From a checkpoint of a small image autoencoder.
Model: 48-pixel images, encoder activation gelu, encoder layers 8, encoder width 256.
Training: adamw at rate 0.0011, 7000 steps, batches of 128.
Rows from block 3 of the decoder, named by matrix and row number. Rows with one number belong to one channel. Each number is 50 + 15 x the weight over its row's rms, rounded and kept within 0 to 99. All counts start at 0. After the name is the row's rms in percent of the matrix's.
# convs0: first 3x3 conv (decoder.decb.0.1.convs.0.weight, 96x96x3x3, standardized in use), inputs 0-19, a 3x3 kernel for each
# convs1: second 3x3 conv (decoder.decb.0.1.convs.1.weight, 96x96x3x3, standardized in use, transposed), outputs 0-19, a 3x3 kernel for each
convs0.33 100:49 45 85 58 62 58 67 73 53 74 68 65 54 61 48 72 57 57 50 66 52 48 54 51 64 45 65 78 47 55 49 68 47 63 53 53 36 41 63 21 57 50 11 14 36 53 38 62 76 38 49 77 52 68 37 40 35 23 29 38 49 70 53 37 28 42 41 47 36 27 09 12 20 14 40 34 35 34 27 29 33 41 48 46 57 53 45 48 52 65 47 45 44 36 46 35 47 54 47 43 41 42 25 50 43 32 47 44 29 25 58 02 24 41 13 22 34 38 39 53 29 36 31 43 45 35 39 38 76 46 46 45 65 60 43 39 43 30 30 44 30 23 58 38 56 64 72 67 56 58 73 53 58 49 56 36 51 53 70 55 32 71 56 55 42 53 58 52 68 39 68 38 49 43 38 49 57 37 46 49
convs1.33 085:36 35 41 11 38 41 31 37 19 72 39 42 70 70 36 86 49 65 33 44 52 40 46 41 32 22 47 56 55 52 66 54 58 33 50 49 52 38 70 45 60 65 64 81 71 53 51 34 74 51 49 49 43 52 58 65 73 47 40 73 24 41 51 70 74 76 44 69 49 62 64 40 72 83 83 82 83 97 72 73 88 22 30 39 43 51 54 38 54 46 64 40 45 50 41 52 38 62 41 43 36 70 22 37 54 53 53 66 76 50 61 47 60 46 60 58 74 49 42 37 50 49 49 37 70 72 17 46 37 49 39 71 36 45 63 48 72 69 63 66 60 64 58 42 51 24 55 57 46 42 99 47 68 61 45 23 39 62 36 37 49 62 31 54 70 54 58 44 59 41 15 40 36 29 41 05 19 67 68 74
convs0.34 093:38 44 43 76 75 55 51 52 74 55 65 32 43 59 41 26 36 48 60 63 38 56 65 50 64 55 52 10 50 45 42 87 63 63 65 30 63 52 60 63 66 63 54 44 45 50 49 58 51 48 65 33 34 38 67 58 22 45 36 57 41 55 44 50 53 67 75 82 65 42 45 76 35 43 43 42 26 35 43 46 39 65 46 62 59 58 57 56 63 46 54 61 66 68 43 63 59 21 46 52 38 47 54 56 49 45 42 39 68 22 37 60 65 61 50 40 34 47 35 47 50 35 42 61 41 62 49 41 66 40 65 30 42 50 36 59 46 45 53 72 63 08 47 42 59 47 52 54 57 61 60 43 45 57 34 60 56 36 44 63 50 69 61 62 59 54 59 53 47 38 39 43 43 47 33 47 41 42 21 53
convs1.34 100:42 63 61 42 26 52 50 68 44 70 87 56 41 45 22 63 28 51 32 66 37 46 20 62 48 67 44 53 59 53 40 68 40 55 67 65 43 43 39 58 59 77 44 54 43 54 55 50 51 04 37 56 44 60 43 42 60 61 16 54 58 61 52 55 65 68 53 61 34 50 77 54 69 64 57 91 48 64 56 43 63 20 38 27 57 48 21 51 36 38 64 69 53 53 61 64 72 53 38 39 37 41 33 16 59 60 42 71 53 41 61 51 60 54 66 52 43 48 51 48 59 39 55 39 48 51 57 61 32 31 26 18 55 49 46 43 62 65 37 87 43 45 46 78 32 33 75 18 39 32 45 51 54 54 30 38 34 61 66 68 84 55 38 69 49 26 53 63 70 37 31 63 38 64 49 44 61 57 51 54
convs0.35 121:89 98 74 55 90 71 67 92 61 54 46 50 53 55 47 38 57 57 60 26 48 56 29 46 62 29 48 40 52 54 51 66 40 45 54 53 58 40 39 51 37 61 48 43 42 44 41 44 65 29 49 53 41 54 42 43 41 56 56 61 52 46 48 21 27 43 21 34 52 32 14 41 28 56 34 21 57 38 19 50 34 48 42 52 48 38 53 55 48 49 50 47 40 53 41 44 54 46 42 31 23 53 39 39 48 35 52 55 63 68 29 61 67 42 59 56 27 57 32 47 60 52 54 57 39 47 56 48 48 53 49 45 57 41 58 83 43 66 75 17 45 76 39 53 67 52 58 49 56 46 57 55 62 46 52 56 53 49 42 49 46 48 56 61 54 55 54 63 67 53 57 51 51 42 45 56 54 47 52 57
convs1.35 111:46 33 15 31 48 65 41 40 25 43 50 30 36 59 59 51 31 44 67 82 34 31 16 55 47 79 35 31 37 40 53 73 65 29 41 29 71 60 22 48 34 69 61 54 32 51 70 61 36 22 37 53 78 62 53 60 68 46 42 37 46 66 74 67 22 30 49 73 74 51 28 41 41 83 82 42 26 38 45 65 61 62 43 61 52 64 52 52 48 58 47 69 54 52 51 64 59 71 40 53 64 43 40 26 51 48 42 54 44 37 42 52 62 64 44 10 45 59 72 68 48 37 32 52 94 65 60 46 26 52 32 53 31 38 59 31 32 31 48 66 55 45 20 45 49 62 44 58 30 41 52 45 63 65 51 41 34 62 49 55 50 45 50 41 49 36 36 38 47 58 44 51 41 54 66 59 50 62 54 58
convs0.36 095:41 69 78 59 76 78 48 63 77 42 37 33 50 48 32 49 38 52 39 66 72 47 59 59 16 39 28 27 35 64 25 33 35 29 30 43 40 63 07 62 64 61 48 73 51 33 53 00 46 73 62 26 41 29 53 39 56 43 73 49 60 41 63 46 33 13 38 68 51 47 42 56 68 77 59 60 87 70 47 42 71 26 47 57 58 40 34 58 54 46 42 56 71 50 56 63 70 41 45 23 33 51 32 49 39 14 43 48 54 64 55 64 58 49 55 63 52 44 63 55 54 74 67 38 70 60 68 64 58 55 58 49 73 33 81 47 50 75 62 32 34 32 33 34 40 49 31 49 49 34 43 51 44 58 45 38 53 65 42 61 50 63 32 48 40 36 48 51 57 42 36 37 51 51 40 53 62 46 51 47
convs1.36 093:67 52 60 34 21 44 60 45 47 18 98 48 51 63 66 49 50 37 69 56 54 52 38 63 59 43 54 66 71 64 58 37 48 26 59 55 33 48 63 58 64 46 65 22 25 67 50 60 61 53 63 78 50 58 71 68 41 58 66 45 64 42 59 63 48 54 53 69 36 64 44 52 56 43 55 55 47 53 49 71 64 62 24 47 49 15 43 66 69 53 44 42 43 40 67 51 54 53 46 54 51 64 54 63 66 50 51 49 55 51 67 43 60 46 34 57 45 79 47 49 48 76 49 84 26 46 40 54 31 30 32 61 22 61 23 40 63 55 50 40 71 55 62 56 08 40 38 37 77 79 54 49 30 29 28 37 60 63 33 37 23 42 33 44 62 32 75 68 29 39 44 47 51 57 45 70 30 35 80 36
convs0.37 125:36 52 42 35 44 46 49 72 44 56 55 56 54 49 60 62 57 58 48 34 34 46 52 56 24 38 34 57 52 61 41 48 45 44 50 50 99 83 99 31 00 28 58 19 64 61 25 54 46 17 36 47 23 50 47 55 66 34 51 53 38 52 44 37 30 41 76 44 82 48 34 42 49 62 51 54 70 61 51 54 56 52 51 45 41 37 45 56 54 45 47 45 55 50 42 56 55 45 53 52 49 53 38 25 51 47 33 50 74 63 84 60 27 49 53 46 51 41 45 55 69 58 77 57 40 52 56 49 52 73 44 61 51 50 52 53 65 49 34 36 41 34 51 47 50 45 48 39 51 51 53 48 45 53 61 48 37 50 44 53 47 43 53 55 52 57 57 52 57 51 56 44 46 48 52 46 52 44 57 50
convs1.37 118:64 49 74 26 73 55 48 57 54 55 40 28 60 51 51 37 49 43 58 56 47 26 44 44 50 11 62 69 46 57 57 42 51 46 36 65 33 57 36 33 67 39 66 35 49 42 41 64 57 25 67 28 75 24 60 34 75 73 43 73 27 83 27 53 54 51 67 40 62 41 78 36 54 25 39 47 33 44 46 47 39 45 54 38 44 41 47 48 52 51 48 51 49 56 39 38 40 48 42 36 67 42 49 65 45 72 36 70 39 73 45 34 80 32 75 30 64 40 27 56 49 42 44 37 58 17 47 71 43 27 70 31 69 28 70 51 50 41 58 30 58 77 22 73 53 52 51 41 64 59 56 58 61 33 54 39 40 56 32 43 55 45 48 44 56 59 66 42 33 44 45 48 41 35 42 45 48 53 41 50
convs0.38 094:43 34 26 51 71 76 67 68 60 48 51 45 35 42 41 30 45 54 52 23 27 28 26 30 67 26 60 52 52 37 73 43 36 52 61 46 49 45 46 36 51 33 48 45 54 37 59 46 26 32 18 08 44 17 57 47 53 67 48 60 66 44 54 51 53 14 31 61 47 37 52 56 54 56 53 44 30 44 58 43 32 56 63 52 59 72 46 67 40 76 44 50 59 47 43 48 55 36 32 40 58 33 67 33 40 51 57 55 24 38 64 35 48 26 38 59 51 20 32 44 35 64 46 36 41 40 61 64 42 72 72 31 48 75 47 59 63 65 36 54 79 33 31 57 54 50 64 53 42 60 53 51 58 52 52 28 32 28 37 27 34 52 25 60 36 40 45 38 33 32 51 22 40 42 36 46 37 45 45 40
convs1.38 086:37 48 55 39 63 60 40 37 43 56 57 46 57 54 52 51 69 41 33 39 27 53 47 50 47 32 47 67 43 39 54 75 60 67 69 66 43 40 48 53 62 31 49 78 57 35 60 38 67 33 65 38 49 29 26 74 59 63 36 67 15 50 35 39 36 65 67 40 54 57 47 54 67 63 54 47 51 59 47 44 57 26 39 49 34 52 53 38 50 65 45 32 53 59 40 43 50 44 37 00 49 56 40 36 32 56 44 37 67 55 72 55 70 39 57 36 46 62 64 57 62 50 58 59 54 53 56 41 63 31 45 42 55 61 48 58 31 52 36 61 16 53 49 63 59 46 30 79 28 64 54 50 58 50 63 58 87 61 71 66 53 64 52 67 53 67 80 81 73 78 41 61 46 28 76 39 74 32 26 49
convs0.39 104:38 31 54 61 51 50 29 00 50 49 48 37 54 48 51 57 47 38 74 48 56 74 54 57 77 58 72 41 14 23 38 29 37 41 39 35 70 62 47 57 75 61 55 59 45 48 66 57 61 73 45 45 49 60 63 80 58 51 66 80 58 91 70 61 31 26 52 54 42 66 18 28 55 57 72 23 53 53 54 78 48 33 44 48 54 39 47 46 50 57 39 37 39 53 56 47 28 63 55 45 57 66 51 51 53 75 96 74 81 28 72 50 60 68 40 54 40 80 77 66 53 71 50 55 55 62 36 52 59 31 58 41 50 52 57 51 70 77 25 39 69 57 74 50 37 70 58 52 58 62 48 50 73 32 44 34 50 61 51 35 40 36 49 58 48 69 59 45 68 61 40 53 45 50 68 57 43 42 46 51
convs1.39 089:56 56 37 21 34 47 45 32 32 34 45 47 51 24 57 33 57 81 46 43 45 28 33 46 52 41 59 71 64 51 78 50 78 55 49 71 40 31 51 36 57 37 25 32 45 65 34 46 55 60 49 33 25 28 53 72 53 56 29 51 32 56 39 66 46 36 44 64 55 62 36 52 59 48 31 66 66 50 58 63 48 25 70 48 63 83 59 66 76 61 38 36 54 55 54 65 46 52 44 32 50 46 16 42 59 45 19 49 47 36 48 42 44 53 41 33 44 47 48 65 66 55 56 71 49 62 34 19 39 61 56 34 23 73 38 42 31 37 47 15 31 26 38 28 45 53 59 59 54 58 67 51 54 54 27 69 41 48 28 46 90 52 28 44 26 42 49 83 78 77 68 44 51 46 68 52 62 67 76 67
convs0.40 121:58 50 56 34 59 42 56 42 34 57 62 61 54 52 59 53 53 66 54 67 68 26 32 35 46 58 58 58 63 60 63 72 71 71 57 70 68 27 69 97 69 99 82 44 81 42 00 37 88 80 99 62 44 55 71 63 60 70 95 81 71 57 81 62 47 65 54 50 44 54 52 52 54 62 59 50 61 43 46 57 47 38 30 47 38 37 37 49 54 48 59 57 50 57 50 69 50 61 51 54 33 51 49 59 65 59 59 62 40 46 47 42 55 67 60 52 60 58 48 55 46 48 59 50 32 39 57 53 54 43 29 42 65 56 71 65 53 60 94 99 85 38 42 51 60 61 57 47 65 70 60 51 54 51 46 48 49 68 56 63 48 60 58 53 60 39 57 53 52 56 53 51 45 47 38 55 46 46 39 39
convs1.40 120:49 68 39 99 14 85 37 65 53 59 68 59 58 61 39 22 38 27 58 44 43 72 40 73 52 30 64 41 70 60 42 31 72 13 67 20 63 32 47 57 27 53 64 46 47 32 48 28 11 56 26 34 41 55 50 48 28 19 73 12 56 28 51 41 62 32 49 53 31 49 53 30 62 49 57 54 41 78 40 46 48 52 33 63 58 56 61 63 43 59 24 49 48 52 58 37 45 59 53 69 41 60 56 41 55 39 63 41 63 54 66 50 45 46 50 60 50 41 51 43 31 90 37 50 43 56 61 48 75 52 51 73 55 62 56 55 39 54 38 39 34 45 44 52 89 41 59 50 37 45 51 45 41 51 32 42 40 74 24 48 33 50 58 47 30 49 66 57 54 54 44 51 44 50 55 50 53 38 37 56
convs0.41 095:57 72 77 51 50 59 55 38 60 41 50 39 39 42 44 40 55 43 41 50 60 50 42 57 25 47 51 47 33 42 68 67 55 49 42 39 38 37 27 37 01 56 31 50 62 66 36 54 83 52 37 56 59 40 62 55 73 58 41 54 43 38 53 32 32 28 46 54 18 57 32 72 60 44 49 58 62 80 60 60 51 48 38 57 38 38 28 73 36 38 52 57 56 38 58 47 43 51 52 56 48 54 43 59 50 33 30 53 48 25 33 41 51 58 51 55 28 51 51 64 72 46 38 60 57 66 64 51 29 37 50 47 48 41 51 31 38 49 32 52 49 42 50 65 52 63 61 51 35 42 36 31 48 78 64 51 59 37 48 52 45 56 58 47 62 61 42 53 49 44 38 45 44 48 47 50 37 55 41 40
convs1.41 096:58 65 67 67 55 67 43 72 41 44 74 49 71 56 83 45 60 35 47 46 39 49 32 57 20 33 19 15 16 32 42 46 48 25 38 50 61 65 29 73 57 55 60 61 60 47 52 31 60 51 38 46 58 53 61 72 50 46 50 66 49 29 43 64 51 41 73 64 64 49 56 61 44 43 21 28 61 29 39 86 62 38 45 52 61 67 47 22 41 24 50 73 42 38 32 49 39 34 65 53 53 57 70 55 48 43 67 46 43 56 62 88 89 44 52 66 63 49 46 25 51 22 59 90 40 54 44 54 56 45 64 56 36 44 66 70 58 61 48 37 67 72 64 68 57 56 55 64 44 39 48 59 42 73 67 43 54 50 52 81 24 28 50 48 46 57 82 54 27 35 70 61 50 46 68 58 30 64 56 44